{
  "encoder_activation": "gelu",
  "encoder_num_experts": 8,
  "encoder_positions": "rope",
  "text_encoder_fused_qkv": true,
  "text_encoder_qk_norm": true,
  "text_encoder_num_experts": 16,
  "residual_init": "scaled_by_depth",
  "warmup_steps": 340,
  "weight_decay": 0.02
}
Rows from block 2 of the text encoder of a small contrastive audio-text model, named by matrix and row number. Rows with one number belong to one neuron. Each number is 128 + 24 x the weight over its row's rms, rounded and kept within 0 to 255. All counts start at 0. Numbers have three digits each.
After each neuron's rows are labels from the 100 texts, of 14848, where the neuron reaches its highest value: "tokens" is the input token at the peak. Only what is clearly more common there than usual is listed. The data: songs of 200 made-up bird species, synthesised, often over outdoor noise.
# fc1: MLP up (text_encoder.blocks.2.mlp.fc1.weight, 1024x256), inputs 0-127
# fc2: MLP down (text_encoder.blocks.2.mlp.fc2.weight, 256x1024, transposed), outputs 0-127

fc1.609:117154107118119118119110173095124130162131156132167112115124113131136084091122157118136124146130113124082110117117128117108148088124107141139155114119139101088116133116124110116136103114123143092139128129157169121146083121088136157128154196143145139129144159180115096130127131124178088115116116136112112127038142112140108084100140140136106138130136099132130168120155090111146115130149
fc2.609:135154156109105160058128162090098099160131139135150129122112121149137134129137114189131121167091117098122151093139127114128126127123141132170144129175115119102144111108133145137109092154139115121155128102122132108103137110152160101152105148143101163216094115129126104146126139122165149143133139107146130071119135169104137123144129128154142154126129124114085137131102105146178102097130
tokens: "dip"; "upsweep"

fc1.589:125158136189158156117158143127119146153163088133112147117136127117155131108163154156149156158168147140132116145109115131160164115112151103113087112130155129147111110126139147117130112144167136147129105109101163115155140146123115109098090116119127139149210141120147142113114165161134143116103086077129143101085145113124115085101116129150111110090165177118118159120141126129124110111116
fc2.589:148133121126149084109174131104166137132133103153122135112121140169169119076129154142132129166112117124125121133129151151102139145090153120139142132129126123105159153085110165122124102126138162144118073127097124114120153106131128115166075124115176119170155116109163158136113149116141150148189145145142099135092104146078129121146112088175125116150079110136135121073126147171082134134132
tokens: "downsweep"; "steady"; "dip"

fc1.16:095101119142133091134164153130105113131124113086122129135152147104087117152113123133083176118151106132127149112117088150106146103130073118114095154152121117120128151118130154097110135121111174139132127109119148118139096107106104117115106186125088124160118146100136125131126132123174131094135115104111159140157098110099118134134207100134106111108169138071134178113120150153157178148163
fc2.16:135121126162135118169147096119071127136138122133154104117107163189131106152114094153122087130191115096113098114080110134128142092151102112134098176137146136145128122127148109152130106141117142166143113082104120152142138090120109125123114172110120124114111128148152127150165134102131120141135108129120134117147161107119130137132130085115071110104109116153163108106129117154150154113115
tokens: "click"; "5"

fc1.95:126139114082101129144120156116140088142153117135094148142145158119173116150147110123138089175183113135180148131153150103158127141123121165136146173094126185141148176119140137137124145114206111173101116105123125109129122122142130123098103100128094150116134149132121160153089143157154112131135109162100146129114131069131083109129159147118086097090123120124133120121117118087090148132115
fc2.95:108138119094088130160119179092108163143129113136127162139161129142116122124120109116172131156153131128182137146122183130143149137129184151123170130128053099172149143148116164155137127122141152130156135125094147136124163147102140104125131082145112129111065103133118135127104152154166107120105140094136131145084099106141140148130153167114074081105144122112132135127101125135139119109077
tokens: "1"; "2"

fc1.238:164117160116179137111075107151163139101156104144165110085124154150141132169111137139102140119138121108105093134149166188112125131133137135175138131131143127126121154133127122164104058141135131150110127114154101064098132088125140103128129140156166103089113146156109132109140180122150139158094156139134121138153101138089140087100114128154138160127138107119148140145104127119118136190163
fc2.238:156075143148145078122107103110162106098135134127154111128093100094147106116121131126085125114124140114114102160148104134111126145138104104144171088124112173126147152147135158104127129153112157133108153131170110084162137100129125116139127118160141095068085144171128126066140133112130137150113123119184141146138140156125124129161094153144154138153149153105129136122119133144148163136145
tokens: "arch"; "buzz"

fc1.668:160104147137118126130123106110152160117097136134128119092115139170133112120119166084146141114087133149131137137121153128110158131146118101164125186128104106139124121142159109102142142135163096177133147129099104158157069157146104112134120113137119176118091181081131125128132148144094095101119108175124094096113122163133129148089160144104130165128135160098094087109143176138126131131133
fc2.668:138178119053093148160124089101110143109134140141117118132118126108140130149106165121117115103133141115152143144149176143174112110176122151117157109086087111126144144149125091161119129107149149132148129121106130125165147120135059158138125171141125135142129168135088113134126088134103140119115072125127151127169150127175139104095112099140143112157117180095130136118119190109079114105166
tokens: "dip"; "steady"; "3"; "2"

fc1.371:117155151138126140128135094146069135153111119121171130147145160117100149161147126113156117137152122111076140137119153126133124125150092148125141098141177124128162161123129131127135162170134137139107140171144119152130166139109127137133093120094154147152166142102138113147132159111132139154135138149109163141131093102068134131135077116111103132120171130123127107123139106219102117105129
fc2.371:141093176125123104126133110122123132149088149134106149108127155075148111114099142146131147150121190146080131158127100119128160121127129128106129170140183109079151107132124146117159115148141140164061126155139099144153087147136110110100097085110128145113139123148098111153131109131126137100130150126130104113106106101143104169083113121139113141136125136123123106148092163125153135148160
tokens: "whistle"; "note"

fc1.272:115121137093110174127112091113110123126122109151144116104118099117150154130095166128102168154091094115151140119161155102129159098155150134138101103126137127162146140149112132028138065135154163130165103112134117125114110104140162137096130114133139143112129110132105124119130163096107168134154166191121130162175142096131128160121154125115148105164135145104146135121087148159116128100106
fc2.272:133132164117087134159086149132135141088110143115131118107103146116161118118142142092116144171115104105121151130092136124141157180127117158106117107113140089144126126132126103120150124144112134119170164114141117124145126163116109123114088146123116183167148115111109116149133122103103126129132122126150144199141133158145117126117135131086106130127129118108158173108151173100139112174152
tokens: "upsweep"; "4"; "downsweep"; "5"

fc1.298:106119142119160114135109122148142146136157143162148144122098095111180122126150167157127117179136128102155090085135110118132171084131156095097112136118151111155156106137136122177153152160072163165157099132144072141155151146142135119094115145150119124147154163112111131083141125119114131090139136109128120180131114173138140126100137144154131104113103129166098101112101159170107120085088
fc2.298:140164101125138122132156138128100092122123128119118100117142116100142143135156157161094090081115116119158139150092102138080125121137172133112072069117129086166159126157136159140148181129119133125146120109140107151149132161100129110097126159162146123089132128086126145132131117148147171152165152131156133161132115136162137143120104111096124155117128145115152127132110158183144134138102
tokens: "dip"; "buzz"

fc1.726:142109106129128097109123173123128154125145137134160210142120110155104131127136138170163125113155099154161158102181107124130136117144084098172092131124122116113110079170153058107102100121090127133156130114098121093135138149151122116125115119122148142175100137146157118113167127151188118150101130158123116151155152131105109140130125138113113127117140154101124130107176130150114164113156
fc2.726:120121078141160119178126130124088104128097154153146132127106145143160138085169119139171156143120139145143134125103143141082166156116167113113129117124130113132124155111118129135101118109136161146135099136120111149142127166149119168136149151143152141111082122157169156143073136140163128106111151139149112100116122141139139164093142129123091138125163142121141152098108130162095120155110
tokens: "arch"

fc1.92:123136092131111134100160107101125147165145146137150089144177157095147118134129097157136111158133132135139081136154153095136098134139115171117157114096110150121154122163154164143087137100118125156111108133138130133117101155135139090170117143105134143129132140125129132117175133121062094136147165143119094134118100108152144162106135148148146163145111118101143144141126125138131105129148
fc2.92:127184120137118096097144148084114125129149107142139084134144116130137112152081121165148124178100114109125167110107134121142158145121112121108115140124115121159135128097118150131111116137154128141156108090126107183101118112149119126163171124135153130144143142121096131155167171152094140159157153170151120125075134177111137133133076094141137151093129179096124133124121108138130143082155
tokens: "1"

fc1.638:089131161135120092156143112102145147152161140145172124130083152155213152162144122156137116105123148118127107128126088105131144115094126146171116137137160115134142118108153094143075100115099132108114130135120123131143120148114103145136106106116146130100125113104164128127149108136115125113084131116132190135106101103152133124156117116106125117132150099091163107148145117111133175098115
fc2.638:105170126104132140155120104120110120156124162134116151128102156143156132136155144153171185121094113138134111135135151117099175097156074128104131143125151105074128136087149083107136188141112144118104136111156098107159067120135080118161151116121162146138103064113091151128103116155121122119084117132139131157159115067130118141124111160161131150109113118121180181114109054130148155109102
tokens: "upsweep"; "4"; "arch"

fc1.249:120143142093113104166151150111121159127141145158134144154155176132102162128121165112178147150129154117047165184139126121147123120116146144136157087124145147167145150107153128111126104160125141144138112137160100122146134102122148115152114123089143141125138146125133144148155163098151139138127124149123156102149104151172096152119103116115111077126154104163129100160135144154104095121126
fc2.249:146107166145130120129159083113120084135124164140081118131140122132120155135114157142156165145156139095010129180135127130131147137147142102129139152151182112134139140136124139132146159130123106125148116124135086145112145123151135150157109127100129163117130110128153132162148133129114120122117123120121131111130121125113124134125108127138122118152124104131101094135133105099086103149125
tokens: "whistle"

fc1.515:123117119116130145126124128163135068097127157186137127138157112101139124153165112116125135128162078142136139140142111082166149130135149139129134169092125083155133159137124167138116109112203127117134134131118150114139139130166136145098124132126092154121139136128127136108109111165119086129110127139148122141072110169157118109132166157073116124126111112159120111065143097119109137083160
fc2.515:096149096139116111146151143153123084121155123125124152100137142158131097122105050121159122137130139137152115151104132100111125120161167127096159154081143139165138130096127131130097107093137105096144072132096110123099202106113129106103125108148127157121114122148098151152169147153135111164130112139091142156111124124113134147135167123128080098100185169144173127172127138116107111100136
tokens: "1"; "2"

fc1.581:110154126140120110138149145115086155129128109157101108135118145121146136164127114163097168141183083113130131137105184161135144129133099127121122143124106104109127137092108122107129119157146124123108100142141113136121082144180061068116111098106132135133126121136092161112114144137113104142141110067083133125096097189146130158136138072115140115106134141152077110141097147136099113147120
fc2.581:104143129124122065124130162113105207140082090128078138117090132142170151147127131129135122138127120131150131121166146081062106149148114186134162144147115142099114127130145148127106175126138142138117101159109137098146097101151177151134109124138109088138153079130126144156142143069121116130154108141110092132162096134149124150123128135119128146072115116159105110120094102128111134108159
tokens: "steady"

fc1.385:112125156135147121151144156120112126122157145106098145167097121104146145102129139147133129106157112109142121070143141102140096135095118146127143095142143112176157135115141121125133072112085150173098140101097141163100144143149139146131109100128092093108123121126102110158151109098115133147134142166125116113107135133093119129151148114101177113112131112108131114140098122145100134148158
fc2.385:101132129136125129128163165125130119102127079146070184104128101123128147086115158127113093120126118131095070118097158115170118132145109135131156107155163124143150152091114119128164096100131173132128109130078109097101141144108161151144119123132120100133116183186110130158136138135108125125110104132164127123113114099098111157127126113095142127124114121150126118122151173167095159155137
tokens: "dip"; "6"; "7"

fc1.125:121147129156100120126116151160133163130105128105107148133184189142132094110121110116113158161094118103142165139137125096149146119124105098106111097139155114072141112116150099114125121085102158180113132108124176120118136118116131197114144132134119122185165142123138139108109144120120166093140111145115175146080131115106142148121196118125125077132127155181107127112131154142144121123141
fc2.125:126187125109122103135121161109168132116080135138123136139166117151073130120078153113166120147109090119095127145117121089100065119168062088142102181121098144093138098068101120126108128104152127113102113148117114125102085124105130127134140119135142114129116117138101119147157118122159164121104133134080122120090145145123113125171138118135184147103117120104123123155149104131137147132157
tokens: "downsweep"

fc1.214:131157142167140132125110144093122122131129128087104132174148112127114137145153133146136085132122099097141142151107114106140161171103108136119132112160153110107155156127201101129103136119141159112103132116115122153143187110178168120093108120172104136115128137116139153063091123162138110165148117108103122100093173128108139124120122158082089109157089143062124136104153111125151133131100
fc2.214:162133145151124164134152142111153128132128138103115090105168121105103147090136138166118114161106128111073125113161129146111112133113101122126156101143111107120145115105140145121100107120119143167093070144110115164135192134173152151119148096155142126158181162119137093110135110127151088114114148103124144124102114128171114121108126173114073091119178115116080098112146129154171081139155
tokens: "downsweep"; "note"; "harsh"

fc1.748:106128109124092108091171123086163136119153155095099073134148148104093113120110081156109128141097132128124097098118129115097137118142151109126112163149126182119126146096129159136102122166114122133112109112140114150144120104070102113142125163159182114107108196113126136115153169144121162140118129131098131124159089113131119183108132162157149134160102073080117128102155126103129139143138
fc2.748:084151105124114116133172172170142114131135126091137116150144137156139126155125138164124082161099083125137160157108131111152137083163110142131162147172095136110094118131129205109085104091154134102098084156134159146159100123139158118102129143170165127151137150141133109144113141144121147144081129149124162154144148143105114126116144170103150165117123135086143122111124115145123157113118
tokens: "harsh"; "note"; "5"

fc1.600:117148143128124082136123149131171120120107152142158125139132115137148121110072078160146147133116117131112136140126160143097139180110142080108139123146147109123148133128125173102132092156115128107090092109107117095110087120173106118150115114128114121090128159130116108124073154121170111131137109065115200126170080121079133119124136115125137127104141136104157143115122132138141162122129
fc2.600:187129138139135102105116090157091127133108121111145149125103133140098148113106137086156120139140139131124145111134130127141155135139118146123153153128150144110141100101113142156158156144113149076137130162148124091153147129152120140133141138123118143136132110137181147150120062106139125171108117126137156115113168156133094097144131129105152129114130137111133157137142137088152142142088
tokens: "steady"

fc1.369:174148115143102116133133106145138150140088120145094158130156167122150079134164102092144171117120130137146184107124124165119146107164129128125141163175065128096164097166169142139143137121123157138128122101123116098139121120102073081173113142156123164128137110127135144112134143120108094078135136113166134143159120130139125093093147101121137158161163112111122140125102116133140130094159
fc2.369:144144192115126137145131136098107122149115132132137164132124141145120132093127142120116125118088102161133096152152169155155109128114125112050128143138110119140125112141105121058145181139126155156125091158130154132135128120145109152146159119167123124089103103141179191120141152105124064129164138142155156133070131162128114131097147170122174148147117118148104117153132126123135115092135
tokens: "harsh"; "4"; "3"; "note"

fc1.273:100118122089117122146105158136144117128153109130114157125168154121160133128138094159114150152135070131099136130126130133096144089086123120110137165151109101106098161107117164115138143142124174150179074155132134153168131126140126095097108143158145113122136176142123063142153115142160129141092131154121158104154135127121127117119139107129090134187104126108171119127178142094129113155142
fc2.273:102118131135111144130092126082121155146084122149116123145150087111138097116123117137112081159133148099070107127132121092122146159132143098147125133139106165106072078145088109108174157122119099147154128136157108187144083181097104135129112102155116127107097141138160138158144127155142112110099133109162143132169138110138128154100087128152135125097125123141119143139159125121112134124110
tokens: "harsh"

fc1.236:116117126104108162107103141130134062119132109163100126130129122122121177134146163109183093080097150114131111130077091126164141109092180164127122100132150171113136131116174147123135095086112198117116099102122125108156123092127144148131125128165151122130094116151146137117108126169163114128154161090131094125157162114105173149123120173114107080135139081144128125113115135170114099123159
fc2.236:116111078086114129127128124088147159115153090146118112143155059128150123151096108171094151139106116169164117109149130159131135100138161134160163083091144123120118126151153156136167130141122110129150131148159111122112141149092140114142171090174129122143136105131129189152132123155115097112124140118144087089125151119098161139156096160126111101132156110096133125115137125135157112149133
tokens: "4"; "6"; "5"

fc1.644:122081124099100129117124143094150123113149164129138112158150137122151165143169108150134119148132119150141102127127120152125147122133142198120115183121082156099132149108143134118132120133138134098139144115114122130109142148163159139153116141128093198114045148152147132095128140159193076079162204099119112096108136100117093127129101139132118094126138104134127089097115116125087104076113
fc2.644:116173086096142090179130130125106134135130084151130112130121101159165148141138120140198119122143147166126114143114164142174143145121167133109171103165132119094128096107144163106076113117156121140146114125132141156108143143128110116113117115117146126153149122155120088151105122120091115118114144090115128156131115093157150145140117125141141089118148169100121121170124154095128152143112
tokens: "1"; "4"; "3"

fc1.557:126110091124115102100104171118129135154130148133110133120117141113121109154136154144169129140114119116133158152108155142121131121070103124126129156117115140176141118119121128177113140128141156117160096118088134137145152122134169134148107153115126106073121083078140062079122133145094103107125092104114149132151104117142120099144133134117123107103135122123141129113149143077105108080148
fc2.557:142132117134138118120165121098139123144148144135138118128116103138125147169096134132144157122170159125083116101106147110139139120119098124117172159129126103121151139108131135130119162150121119112124173126112086117110105117140111134128122151140090138060135115099133102127117129094117104090134131125136122146174121118098130157137134062114165112106112108150118128168115136110169151089137
tokens: "click"; "warble"; "steady"; "5"

fc1.204:088147139146105066088147122194170159144153110142114116150149138138118118147143119130143095081136094105140125127144126109115141106126157105136078143113096151110168099121114117096128139115137137177155149151125152136140143136068116140143097110126153116161155132121100152107123148113122110056160111139089156132081125112096121164113104143130133134079134112140125127165152112124129147138119
fc2.204:108129124126129114127136165108171149094143095146149172114128138129055164133110147089142120094162110129130119103158145109134124082139134130103097113122090151131157092145140113153133103103120139120123117125178131105125118102105112140131108140145114071121156125106130179124097113150084158098127084122111113151094139130133112106130094161146085095121140125140129133133072129150117122149159
tokens: "downsweep"; "click"

fc1.611:095165153140111145138155092111097122139102106142089102171115133147138094153126147127124136130169128122149156138100100177122157133179153142110155102121147156089152195146102151117103139141139116133135101117174158142113103139168103136139130126125149161123108132117082113112122137148154131117155135146112155098104158172129135125062082089127130134124130082082106125147111142130134086132166
fc2.611:131111130150109107174128159131093136167131109104122200123136138149123120162131128117124134120135117178107123119143145131108134099142185156121132126151157137076133146140105064136135147165102158124077144137144088147150140116122136147154138159073138097092115125125143136135185131147100099165122132150123068080109090124105155130100137130172134115077116133116116111094105129097152129145131
tokens: "steady"; "downsweep"

fc1.261:085142115118117140143127100101123156172130119086141110162100105136100097142140159163115105138112149152130161181115109153144193098129132073108078108106091122162111118125130159127090110139131114114171151163072128121118094050099167128102117109135127082107132124156133137146116119126109148141143141136081151153162115101120112140119153155096146127115154145093143125109117152132133113194094
fc2.261:130109107115150118145145120112136144131128113150104159149116132114085113118135128160121125150112163137168147115164100151130147121105126132118123153130101124152156150113161159143116122113114154145113170113132174116158091120103084141117139140118150133108124127077100112123118132115134143141131116105099148081112137168086129074113138146122149091119120129166156120135110134105145080105110
tokens: "upsweep"; "4"; "arch"; "downsweep"

fc1.361:102125144128142124107129154141100116132148109147115184159113148114127182142126169131214137106108144126115142146136145123092114143153095150120081151142146111133161118106128164167121158132133076139157150110113104095133146117127126143136110093150131115109140175118114147133074102078125131145136125152110132115089095119131109172104155156104101125141131111149132109093079122146129150129139
fc2.361:120153145124144136129160098089096135156127111152145147136086158128125119144118129114120154135149126158130131105129112136148074157095092120085080092106138120109134087129134127101167144123152141151114153142144104101131113150145126129127114130131202108091087170143104153114106133100156127144085126165110144084119109123119191148100109126139121113147116125144172108119138133137144116119141
tokens: "5"; "harsh"; "note"

fc1.183:103156148110091125090100108122143162138112093129148109110128146119108137164114152110137137134111130079110122148141118080128130099122155081122109122130117102128183136145153100135121146159089117163156150121133122144100132133157124116106129116124121119134141106170127184113098173115133173151162096149100171145123088186125123143136149150181132117108132107133135138105099144113116152119131
fc2.183:103151137126112106118097120114163126112111097078110098137156131106117138157094134115154123100125150129142149160151139123164122132174120095168121126140110127111185125145172113161186084135080117126146139123121135130133117149113096120117134114155129120087136079129118181116101143163122121129155125142123127103137127142079152141165153129151121157077110112108137119112119074109125138159115
tokens: "harsh"

fc1.387:090130147107099120138088112149169113111135166112148094189088158156098156127144147134135129119120094135036119113116131110106119137122132154104134155154159145106137127112101117109102134151141147100097134124146081147152144131154106133116124109136131157130143087151121109117106152117149110153118178100131100142120135176126095144120178090120179100112121118158133124150149156140126133141152
fc2.387:102172131145114133120115132107169115085091124104109086148081096155133135077110149133141095090123130151064151150136174097111111148124119128111126094115115204108141139122158111116150138135167140101155155156129091119117120119156153136111127164125172138129136128125129123144157126145166123143133137108107155156140139135137074133172055142100148106159143107101132116091118102171143127108144
tokens: "whistle"; "steady"

fc1.331:134191130146127146124069091129178116129126116113096114187168126127105114118099136120167120148116123151139108149139119146110106120136117079139052114106137112115128151153103162103120135135149121123152105109088124135140128102123120091087167139113118100151142112095112170162126156127135173111155133155077137109141109140140135118153100107119184136126097126148166152086095104151135139158145
fc2.331:105141118125126108169146086152137097141092137166128133162117186133116142115159146102144169100117125134146119153158083122145087146164161137125091171130097097108134124078145126110111155153103153108119142148157138144100157157134138126089142122135147095102144165136093164125100128156102117109134077087121109111153094140130135139153167171116168097118110128124147153125096148126112089111119
tokens: "harsh"

fc1.420:067099135138125121122118146119128140127157126090111098145173121136153105150101074178153165137157118167102138104137096115159134134142139084135084143141132143128123154151085110083106118141126141137151132165114133152139120137070153114137150142128151114122140145086092136113143137173145178149116136165126113139119086130142161119137120139126147118140114122146154083157154152148106150120087
fc2.420:116146128101078125122156158153172133160141129091105117092166144141116134136124140162137157110086118170140148141144105113122159115133149119154148107158054124125133104148133155089087101107144107108093143129164167137169120119093145146095157094136163134142153140128144117161097117135117155095133136108082193111073131124107092105133086134125124173128096134142111138131156113149158154124160
tokens: "whistle"; "click"

fc1.378:170160129115114139080103142102135147138092138161138104115113142096156103145174142139116143185152152118174170112115168110094099116121200135124157143123157126089112149140112117127129122090153113125098094126173142171147170103104120147098112100124145148134144102112118138108153116130138145133096128150116069143159129148139113106134163117166114148103125084095126176129108140121119136121137
fc2.378:097089132100142118142131125112142141119071125135103113112110097127159113145110090114115118152150140118163118126174118098091119134083111133110111145112155144141116158130102142183105124167118140123155175139117114150143140126132146142101106124128163122150127153058117118149143117107109106174125106104112097081092157134162115179095148120208122138136097097154123145158127104136146101122115
tokens: "downsweep"; "8"

fc1.22:144137133121154090131112114135138107106102153114121137098162121134145128126121115118155117152086166130106158099134148123148137154122125086112125095109096119131122140106132105126112138105146165151162134119083136131105134099139100156116114105099115106137079147147131156107152143137121152112112119098125152088108108129127144171100095108157119113086129146111170130106095135080111092164117
fc2.22:094186097155146119129112142161174128098140180144148108120148150126109082158115111114102144142122150134149171115169126124112111125163135134122134162119123148140136122094123106138100127164146120128080148164131158137124099107082090169073163130110119124148126150094117129122096100127140144124144129116111107122105152101091163126130127161178144119129113104127089086155160118091138089136135
tokens: "dip"; "buzz"

fc1.747:071098145170133164079156089109128101115128135118160098098137154129121167131119142135103139099125134154097109082099083129174115100140166103142115137111136157149125165134123104082150116140124130112156127145108145149102124137140118144168106144153160129134122120134137137100132097131113147107120104130109152121097150094141095134101169092115139079162150166160161119146119111113129129159149
fc2.747:090114085115115164130149128140120112103160167140127108109143127142115088129178125127092151156151138109112118095118134111123108102098124132098163135140148119108073162130161123116080112102168156087105115096149171131138104149156137130157144073159123132127113111103128102095096165169138148132127146133165118138122129174166110097117126163130127071131132124142131142127100139126206123155118
tokens: "harsh"; "dip"

fc1.561:137117124157128130081111122104143112125113151126139123126118130107075110137116132117138140127094115123145125133154121117113133115143114114157150101130099133165162160157095178121138145168084133166111171135128159160124128155160159133085107132140132121155142076118126121146114145111128179149112131096125176093106146155102125088123149154111172077163143085132094185142145123118123140111117
fc2.561:123136095134146120097084130173100113116121175095126142142157114153093164092124155078134110133098120139145123153117143081076161116148156126145133130168124136163150139118133131111136092170095139135133115194142119134114085137115115082113119086144125132081103132176155176142168135106106141160133113136167103164150151129073109133149100154173121159157124155117144164143116125112115145114111
tokens: "5"; "note"; "4"; "harsh"

fc1.328:095107103160132126075168164121167148165128165112150111114162152147087127175144085135150076155117140169152113139114110193108121150126103109163065142131124113140126144129120139105143111141122160142128144124125111122133108102143162100110141141108159141109160136100151106112147127120097127182095142119156116105165078129143153128150156109107134106081114169159137157113143138147118113121113
fc2.328:177108163163119076117129142156117155108173136137127098131133125108092142111162144120127130162110144142142145131122163167141099191129128123117127138141117169145152169077112090115143164123124088092072090098099085133142134084146141118106126119118114120159139120151137137148113147142126089167115155111139088142198139134136134089149119098111180146117155117130127165115145125122098124114175
tokens: "harsh"; "downsweep"; "note"

fc1.751:124128129109132140145149146133112155150179099103150126077104151149126064133123098115118181099123085104131101143179148088114132148106105142124119152128110146110136099126130097142160137136087125132109139127163111173150102148113125120113169138085104111118158139141120160112135117091112152106120101127138123098162172104157131118133121149129131126130132141133114135093143132161139119141115
fc2.751:097128126075145168110108110139130139114128100127126142140134136089184134122129112110153153144097111138120119156140149093103136090160113133121103126142149141154117162131111115098156140109139171105109125098094076148110093109158123135145173117107150114162129143162147114137114126137133178095110100106146106136126118111159133135144132136128171147153115109140139123121147135158141096128103
tokens: "5"; "warble"; "arch"; "downsweep"

fc1.603:067141149144169122108174091114137123164131107130123152131114132142142089117145136169108126121115117141121095137140140121150157096168131098130096149141122086165142114137141099148105171134068156131130117169147118145130148106130140115105068137170131148157115166123085125132119130126146133122165154117119112181136095143148142124152147096137109116155162151118117096126115166137151113141110
fc2.603:172121113130110136162134158125153096134114123155084120129135094127140131112126132102120107108114147111105130113084095150098132123131149130089097063109136107094145094136138114171087169129122153153133104092126121172144130145108108144113066198165135150108124134139118115092101170123157133132156191134120122150089115114139138127099125112094118109107144180101166094104108131153196081162124
tokens: "upsweep"; "dip"

fc1.436:150092103084169142134119081141108104128116054126138141107109114152101146161112135100115118173166061141192121097113116143172109130144136162115109123130147159160109121135127151122116129117091162112127141155160120170129093139146112171147123132106142160162166135114142158117113139162142152112140130134138093132155074117097129160125108104103187121134072137095124103118078122133142127133118
fc2.436:114129148107132143142119137141135126090095062160122135119097108116145156181203127148096142098174096141174120120180124134111097104101100119109082101158110151134127080111142147157114102129112126165135133158147123152134069132142154151153150110100139085146139116130111119108082155103128095136141116159126103131109127137150085133164153145158125148115149120130137106113134142144155153123072
tokens: "downsweep"; "buzz"

fc1.382:146127187155125079146097137113121114130110131108120106145132147123067113145102152148142108148129158089073133172108123084153132142186138126106168135131097090167153132152148163117096166131154128118104171203144142106155109135136142127135127127129119135167111107118174123138134144138168172130111106116108130154132101147138159152101140078098155160101117125110116122142118112130113123115125
fc2.382:115087136170103136168108135091119135168094148090118106132126127096103093121106159120114090100115105172076124121154103137108126158157149142116125109083103120131112088142118126133116146106141126127126120091150132122129130150161128115124113112137136105131113096119173095114128136137116177138183134098143142137142121113163130106150117193107091130152129129130117097147129175144094113116092
tokens: "steady"; "downsweep"

fc1.674:170129133127153149123111138123138128149132135117161143111103107154110114140145154163163139118149141148179128089108123107132095132126108089173147122116134146118136144135159099167138092140138096061099127114140087121092157101099121106147100105111064135129156142113167157153130143122140104113116114111169131166112108112119157112172166147138121129152134182142138102113113104144112117176092
fc2.674:150098195104115156136107129090087130138123134149116127111129102122128091111142128114093170136108105152154134105105094084113089166109145142151128151123151140170115113154139064161121140119122107079133162153131113105118120099114104089138084098130084096137157143093119088149135103130176110112133101144129143151112122147122128137147169127123131161126089120123132062115186142141140154182123
tokens: "steady"

fc1.468:136137141159138127124106127120137097132147126160144121124148137149103132177135135125148122163134078155145145119131108132150106088122152170087102143143116140098119182090110116107163119144155119140124134102111129123121105114110142102116161113114133134144122104143122137174094141162169100182103133148115120100141126177100136141058150123134141118124145126104163159086100151147141127052101
fc2.468:120126127142092158127139118185113145148147158163128106149107110146154104155128091113125088146131102106136141121080141134148146133156105180120108100132168113156140166123146174123130144131184149132118157117122089092171102142110113145160166078121124101148118122142084091132147176118143120122096145130148152096131109082140117151131120139118108073134125111102173115151179148165139114139161
tokens: "1"

fc1.409:119137182133099141102124095095130112128109142111153143128115130124122113121090114101138174142142085102090094105125114161163137111145163131151126122108121147130151094113178164142142141131153097090098149130128141104138090144117149115107119116144102127125106175143160105146168141167119093077099135124111152111126133105180079120115136075145114188157160145105162116126094096119065104117151
fc2.409:136155152103124127113171128101101111134135129110134099190119126123121125144135103137119117113114110159108107090130117166152135142162114142161181120132106102097143148082128170082159131112101123171082166122131161091112091117090141115109101119142116083144116154136102123127149101175112183092128116113124133172104157145137097147166119166175101157126123153118129153118093100150133087112141
tokens: "crickets"; "over"

fc1.524:135118135146088130142161140125145137121107087142136140058121120149117137101160121119151133131104136099133202164120162126139066156120090134136134151144133122090095158094144142129093122157140111139141142142145141130099124102158142133148144155149127078147081172142114135107100178160151121092124130156092117105120084129115139141098116139159068117159124079100165139113110128128157102133115
fc2.524:109154145146126151148138129127158129116112093159154152120118094114171105135141129129161129167114150096140153128108188122156134106143158133128160109120147113150104096129147128134146090117137110129164122108130115125095130138109150142113119127147134120148133143099097154102092174149089122105089129154116097103172120154143132082103132082130130140095101119115141099137126114124149136084141
tokens: "click"; "harsh"; "upsweep"; "3"